config = dict(
    input='log_mel',
    cond_dim=256,
    widths=[96, 192, 192],
    scale_shift_norm=True,
    upsampling='nearest_conv',
    precondition_frequency=25,
    batch_size=64,
    epochs=10.2,
    adamw_weight_decay_other_params=0.01,
)
Rows from block 10, named by matrix and row number. Rows with one number belong to one attention dimension. Each number is 128 + 32 x the weight over its row's rms, rounded and kept within 0 to 255. All counts start at 0. After the name is the row's rms in percent of the matrix's.
# q: attention query, key and value (stacked) (model.decb.0.2.attn.qkv.weight, 576x192, the q third), inputs 96-191
# k: attention query, key and value (stacked) (model.decb.0.2.attn.qkv.weight, 576x192, the k third), inputs 96-191
q.112 100 [106 158 141  95 105 124 132 104  89  97 138 138 144 120 144 123 124 137  50 143 101 140 120 140  89 160 133 148 108 167  99 128 115 154 125 194 125 179 124 137 164 134 113 102 122  97 159 182 112 146  87 107 136 110 130 115 162  88  34 161 101 155 144 133 110  89 116 186  55 116 133 177 123 177 112 119 130 133 163 124 119  66 162 122 134 143 154 109 153 145 130 103 120 161 216 183]
k.112 108 [148 155 101 150  77 132 121 126 167  99  97 135  97 143 158 112 108 186  85  96 174 148 121 109 112 155 123  95  80  92 106 116 198 128 133 152 118 151 114 111 146 105 101 132 147  80 139 148 138 134 144 158 139 134 161 156 132 115 131 164 113  85 151 180 115  76  70 133 127 171 151 133 116 136  76 115 117 124 118 153 121 105 150 140 161 109 154 218  95 153 165 117 120 156 128 105]
q.113 095 [116 132 138 156 163 165 147 102 147 143 120  99 178 115  96 108 138 156 141 131 142 187 144 150 136 122 172  63  91 111 132 131 149 146 160 125 139 103 161 112 138 178 160 147 181 124 142 123  86 164 117 143 148 150 114 143 114 205 140 106 120  53  96  66 117 162 183  98 146 137 177 150 119 102 134 199 109 156 154 111 127  93 152  96  86 131 143 125 128 153 110  69 115 159 119  95]
k.113 095 [ 63 118 159 124 168 136  85 107 118  97  69 134  79 168 126 117 121 157 148 122 145  85 133 104 116 158 113 190 164 127 112 129 102  64 186  88 125 177 172 173 135 103  75 168 144 169 100 114 176 138 135 147 135 176 149  92 168 177 109 121 122 145  99 103 158 143 108  42 169 113 160  74 107 145 109 185 152 150 157 153 108 144 181  99  80  86 143 205 148 219 135 158 147 116  72 137]
q.114 096 [149 112 163 160 165 131 193 132  92 136 111 170  35  76 112 134 151 123 118 109  86 167 113 141 121  98  72 130 136  94  94  91 136  68  95 138 158 132 146 116 139 142  98 153 103 164 173 143 158 150 139 183 128 113 160 120 140 185 101 122 142 166 143 126 139  97  81 130 108 100 133 126 111 115 139  95 136 140 185  94 184 147 155 167 189 156 151 137 165 175 115 121 100 123  92 128]
k.114 095 [140 189 145 147 155 147 173 138 147 154 159 117 209 115 111 130 182 107 126  85 134 145  85  84 104 167 119 133 114  95 100 136  85 109 169  97 161 126 130 152 136 109 146 171 165 101 181 147  98 135 143 156  62 133 174 131 185 142  91 116  87 119  98 138 106 144  37  94 122 157  99 113 138 167 192 132 116 130  89  96 187 169 152 140  78  91 153 155  92 108 148 158 158 187  96 121]
q.115 088 [104  93 153  94 120 135 105 148 116  93 113 113 106 111 116  83 120 158  94 156 188 176 137 132 130 103 133 140 129 101 104 122 174  61  75 109  81 107 121 115 131  95 129 123 151 117 133 155  84 145 181 151 197 115  84 103 129 138 155 151 150 103 107 166 125 161 127 132 134 115 166 148 145 158 186  52  82 118 150 150  55 127 187 137 116 126 142 145 117 100 131 146 150 147 146 144]
k.115 093 [150  96  77  85  85 146 160  93  91 115 131 132 121 101 154 111  86 147 168 153 120  91 142 138  99 138  87 163 136 138  65  99 119 112  34 159 166 121 153  88 150  87  99 127 124 137 168 157 109 185 120  97 142 172 162 146 126  78 139 116  96  92 113 101  99 191 112 147 142 158  74 151 117 136 103 163 114 140 174 134 137 179  91 106  94 141 147 151 102 171 102  95 118 117 130 115]
q.116 103 [173 179 112 131 139  55 149 104 149 175 135 112 176 180 134 112 177 181 175  82 115 163 175 126 149 135  84 112 117 115 128 107  44 117 187 109 148 182 165 160 128 122 134 130 119  86 175 136 162 127 160 141 158 122 156 177  73 104  87 139  88 108 122 183  94 127 142 169 138 130 116 159 146 110 162 137 128 125 139 139  97 113 130 114  88 148 224  85 170 200 149 114 159 122 111 108]
k.116 104 [129 115 135  76 162 118 105  58 129 140 127 142 124  91 187 192  97 173 128 143  88 110 120 128 131 147 134 148 117 123 113  80 142  99 136  80  76  63 106 149 182 129 132 131 129 153 150 155 182 171 107 138 151 177 100  97  88  85 112 143 167 108 149 169 115 149  98  85 119 108 127 104 143 180 167 167 135 151 115 140  42 123 161 122 136 170 179 131 107  69  62  91 149 129 175 107]
q.117 100 [ 67 134 114  72 132  76 150 129 151 138 131  73 172 168  72 173 125  41 120 170  87 126 145  76 121 117 109 133 124 186 173 120 141 173 130 136 141 153  93 124 180 139  85 135  58 137 132 155 103 121 177 154 151 122 112 130  93 112 166 116  67 120 131  89 129 157 160 100 149  96 176 156 191 109  66  71 154 193 133  48 100 104  89 108 113 156 153 171 166 167  94 140  85 115 176 110]
k.117 110 [163 142 177 135 152  82 113 110 137  71 216 101 128  86 118 150 122  90 151 100 173 140 140 108  80 132 140  84 111 151 136 103 119 138 106  89 165 179 162  97 144 127 136 119 117 106 126 103 133 127 150 131 157 121 129 173 156 166 138 149 110 112 153 153  85 149 122  97 119 151 195  97  78  62 113 137 164 167 138 134 134 137  65 167 107 121  84 152 121 132 162 175 144 108 118 123]
q.118 097 [164 118 122 219 142 128 161 152 107 113 150 146 186 133 105  87 149  95  70  98  79 157 138 149 200 167 124 135 107  78 140 175 122 136 129 129 165 112 125 145 146 129 152 136 121 112 124 112 119 140 180 131 133 153 199 133 132  71 182 151 100 128  62 125 134 113 155 113 106 145 142 163 169 119 125 121  86 125 139 132 122 103 178  77 120 115 162 120  87  95 163  98 148 139 126  99]
k.118 108 [148 172 155  85 139 140 101 119 142 111  43 140 151  72 141 167 168 129 108  98 162 159 131 111 172 101 158 111 179 187 106 146 110 132 172 115 159 120 116 133  76  81 111 126 114 157 105 152 114 131 157 207 111 102  96 173 126  90 142 171 140 138 137  97 122 183  99 125 202 113  76 130 108 136 131 120 109 105 148 132 107 143 178 117 132 132  76 149 150  93  68  91 199 112 146  90]
q.119 121 [151  87 138 172 120 180 161 140 133 142 171 115 135 197 119 204  72 130 141 115  83 166  87 116  38 145 148 178 108  74 131 107 100 157  79 122 145 152 104  81  92 139 129 129 149 110 140 110  98 134 125  90 101 156 139 158 176 133 163 127 135 133 173 141 143 146 118 118 123 166 164  80 189 145  74 169 124 115 148 122 126 127  67 193 126 146 133 125 123 173  98 132 128 115  62 163]
k.119 116 [110 130 160 139 145 223 127  93 120 114 103  99 147  98 133 157 174  84 104 190 109 146 102 102 126 118 188 139 138 172 121 109 146 144 140  88 174 112  82 136 175 113 112 130 137 159  84 126 142 136 146 222 119 125 106 135 146  90 148 133 129 201 144  61  85 115 190  67 129 143 190  98 133 108 147  87 149 154  62 123 165  53 146 139  84 113 159  78 128 146 116 139 173  90 107 118]
q.120 100 [ 98 156 157 165 124 105 186 118 140 157  91 100 161 154 187 108 138 142 123 146 123 131 158  96 189 123  93  80  79  89 113 110 215  91  64 140  35 121 141 142 162 163 122 159 109 132 147  62  92  86  77 118 130 171 125  78 109 125 172 114 134  96 142 123 113 164 135 116 142 115 161 103 140  84 170 147 163 124 120 106  87  98 153 164 211 154 116 159 117 130 125  91 174 142  83 128]
k.120 101 [143 127 164 115 110 100 180 148 148 103 179 128 123  65  33 149 195 105 115 129 141  79 107 124 126 134 126 103 175 118  91 116 152  49  98  84 168  81  72  59 163 154  89 138 115 107 167 151 196 137  80 137 101 142  81 131 150 121 112 130 101  99 115 100 149 117 168 163 128 122 128 183 142 127 141 114 110 134 125 168 124  72 167 119 101 117  84 108 110 151  93 168 145  51 102 130]
q.121 094 [175 170 134 105 147 177 177 139 124 183 111 118 163 120 152 192 100 119 114 107 167 126 129 126 126 124  76 143 109 130 106 144 128  95  83 180 173 139  86 119 147 122 121 150 154 154 156 134 101 115 124  96 112 113 157  69 184 124 168 122 181 124 105 112 106 139 151 139 149 185 116 111 168 123 138 131  95 195 124 184 141 159 122 120 154 180 132 158 104 152  98 102  98 127 137  93]
k.121 098 [133 154 114 111 160 143 107 118 155  81 122 130  86  79 124  97 181 128 142 150 137 121  69 123 137 105 170 110 112 178 127 118 110 118 103 131 136 110 134 144 156  97 152 122 132 153 110 180 162 143 145 148  76 115  73  51 163 136 146 126 111 159 168 128 129  99 176  70 145 100 101 122 145  77 147 126 138 146 115 181 154 119 108 127 143  74 144 154 191 107 147  92 110 119 168  84]
q.122 109 [120 101  87 160 123 127 169 104 163 114  90 155 155 150 139 124 132  92 150 206 178  89  98 136 101  95 153 116 108  77 120 154 155 154 133 202 148 106 126 119 101 146 101 125 109 107 111 165 154 129 118  59  95 127 190 126  87 165 162  75 150  59 125 156 121  74 132 143 159 123 125 156 118 140 134  99  83 201 161 125 166 138 113 118  90 106 137 139 114 206 184 164 203 115 178 105]
k.122 108 [111 136  93 105 149  82  93 149 137 105 100 165 162 153 112  56  82 174 144 176 135 109 158 177 162  86 111 116  95  95 211 159 117 127  82  58 164 145 146 177  78 140 151 152  98 118 123 122  50  71 139 121  99 155 117  58 109 147 122 109 137 159 144 100 112 123 168 140 143 171 128 100  86 105  50 104 172 110 140  74 124 114 138 120 162 129 107 130 159 126 143 103 131  85 158 122]
q.123 113 [127 143 147  67 101 147 114 147 128 151 123 145 118 167  99 209 138 161  94 113 154  89 134 168 108 173 142 184 129 181 109 110 125 109  99  91 128 184 119 148 111 110 101 130  54 109 189 128 193 148 114 170 137 110 111  82 132 131 140 115 139 158 174 157 124  90 211 101 135 131 146 197  73 155  85 146 102 113 163 105 164 141 146 155  98 125 138 119 165 210 180  77 139  98 133  95]
k.123 112 [116 161 114  76 160 100 147 145 148 153 191 133  84 159 119 227 130 114 153 154  98 123 113 138  95 150 205 114  78 128 131  86 109 145 146 111 129  93 157 173  75 138 154 168 147  98 128 140  94 135 111  95 118  89  98 129 142  80  91  88 159 121 127  91  70 123 153  96 130 186  80  95  44 160 202 140 110  78 112 145 138 119 129  92  95 129  65  54 156 142 138 101 147 113 184  85]
q.124 097 [ 90 129 151 176 109  71 151 157 101  85 111 113  67 115 139 102  95  82  85 124 134 127 133 158 172 152 172 114 153 148 127 101 143 185 125 150 111 145 148 170 130 137 160  99 140 117 137 116 112 155 128 113 126  93 157 171 137 132 124 117 176  75 125 110  92  95 108  80 131 117 103 112  83 133 110 152 177  45 200  68 113  97 112 167 112 127  58 139 163 141 158 114 116 191 134 114]
k.124 105 [151 152 131 109 130 107 136 115 136 180 144  82 150 165  81  98 172 158 109 110 144 162  92 114 120 170  69 172 135  61 120 155 154 154 132 119 109 164 162 124 111 132 103  99 143  84  97 147 128 164 136  89 101 137 146 134 121 205 165 155 145  95 145 142 134 162 122 174 115  90 129 166 127 194  76 118  79 160 100  82 111 104  80 131  90 111 143 193  79 186 148 140 116  75 122  58]
q.125 119 [188 122  77 144 109 110 150  92 128 126 162  98  70 102 128  91 173 142 163 133  79  83 145 133 128 125  15 125 179 122 167 128  96 118 142 166 194 168 128 134  87 108  95 152 180 125 142 121  93 176 186 159 116  88 170  91 129 134 113 149  65  91 110 141  98 187 158 170 120 199 118  85 107 121 139 116 129 133 158 184 140 137 103 128 142 150 119 146 168 112 124 149 162 163 149 156]
k.125 102 [143 118 118  74  65 104 142 118  71  84 137 149  82 108 134  99 107 142 190 111 115 130 133 149 136 147 157  87 150 132 131 121 131 139 163 117 108 121 167 152 161  78  30  77 123 165 157 174 133 189 159 153 118 141 110 105 108 125 152 142 190 124 102 147  88 141 137  92 162  92 122 149 123 147 190  79 170 153  99 156 177 111 156 100 177  60 150 119 110 130 221 116 102 117 124 112]
q.126 096 [135 170 191  98 119  93 164 129 172 126 113 127 122 161 118  95 121 134 108 135 116 169 190 112 160 139 105 111 155 147 111 143 106 159 167  75  60  88  98 173 165 133 112 178 140 144 117 127 103 183 154  93 116  89 112 114 125 118  61  96 175 111 120  88  61 175 153 111 132 130 118  78 127 111 151 124 110 146 161 113 209  60 123 131 117 169 141 136 153 133  73 158 110 161 117 133]
k.126 101 [124 117 114 149 103 150 131 141 143 174 197 138 137 144 121 129 135 146 105 110 126 111  75 120 122 140 113  88 181 153 138  99 120 123 134 125 165  78 113 141 128 105 108  93 116 123 182  84 167 157 153 112  69 138 128 114 153 196  75 139 149 109 167 163 110 138 177 141 143 133 140 160 177  89 139 193  75 124 145 149 119 132 115 119 141 133 155 128 119 105 123  82 187 153 160  79]
q.127 092 [128 125  97 106 151 144 205 116  94  99 137 132 133 120  96 148 135 101  89 186  96 116  95 145 171 136  98 114 105  99  94 154 136 169 123 138 137 130 139 136 123  61  71 144 105 140  92  73 111 132 144 181 136 209  95 124 102  48 135 149  88 117 171 144 158 122 112 151 130 124 128 112 175 154 104 131 124 141 156 129 186 131 113 118 120 130 131 111 186  27 136  93 167 115 177 147]
k.127 097 [113  55 173 120 168 127 142 129 156 203  94 127 195  75 137 217 107 178 136  71 201 159  81 143  95 128 163 135  94 132 178 166 163  93 110 145 155 144 147 112 120 135 154 115 120 120 113  95  87  81 160 160 129  98 127 145 119 102 125 125 129  78 102 155 134 154  87 129 107 156 101 142 111  85 119  90 110  29 117  79 145 200 135  91 156 188  98 117 136 116 169 104 155 131 184 127]
q.128 102 [ 85 151 110 162 144 121 125 117 122 141 159 241 169  58 102 111 105 133 145 140  78 131  90 157 165 113 133 169 152 107 129  84 118 166 107  92  98  96 117 102  87 166  92  89 126 167 136  73 137 157 150 106 122 165 121  73 106 143 155 196 135 139 166  80 116  93 107 146 163 100  90 145 141  79 117 114 137 105 149 155 113 108 129 144 121 126 151 129 102 110 145 123 182 142 150 135]
k.128 098 [ 61 110 117  86 170 115 117 123  81 120 110 125 106 125  85 159 128  97 104 101 134 154 137 109  90 145 138 102 173 153 133 127 163 121  70  99 145 130  94 139 130 138 173 110 149 115  88 124 150  82  84 123 143 123 182 153 167 145 115 121 132 136 149 137  99 166 126  89 144 139 110 159  45 136 123  70  86 141 123  68 146 150  62 139  91 103  83  57 181 155 208  91 127 155 135 103]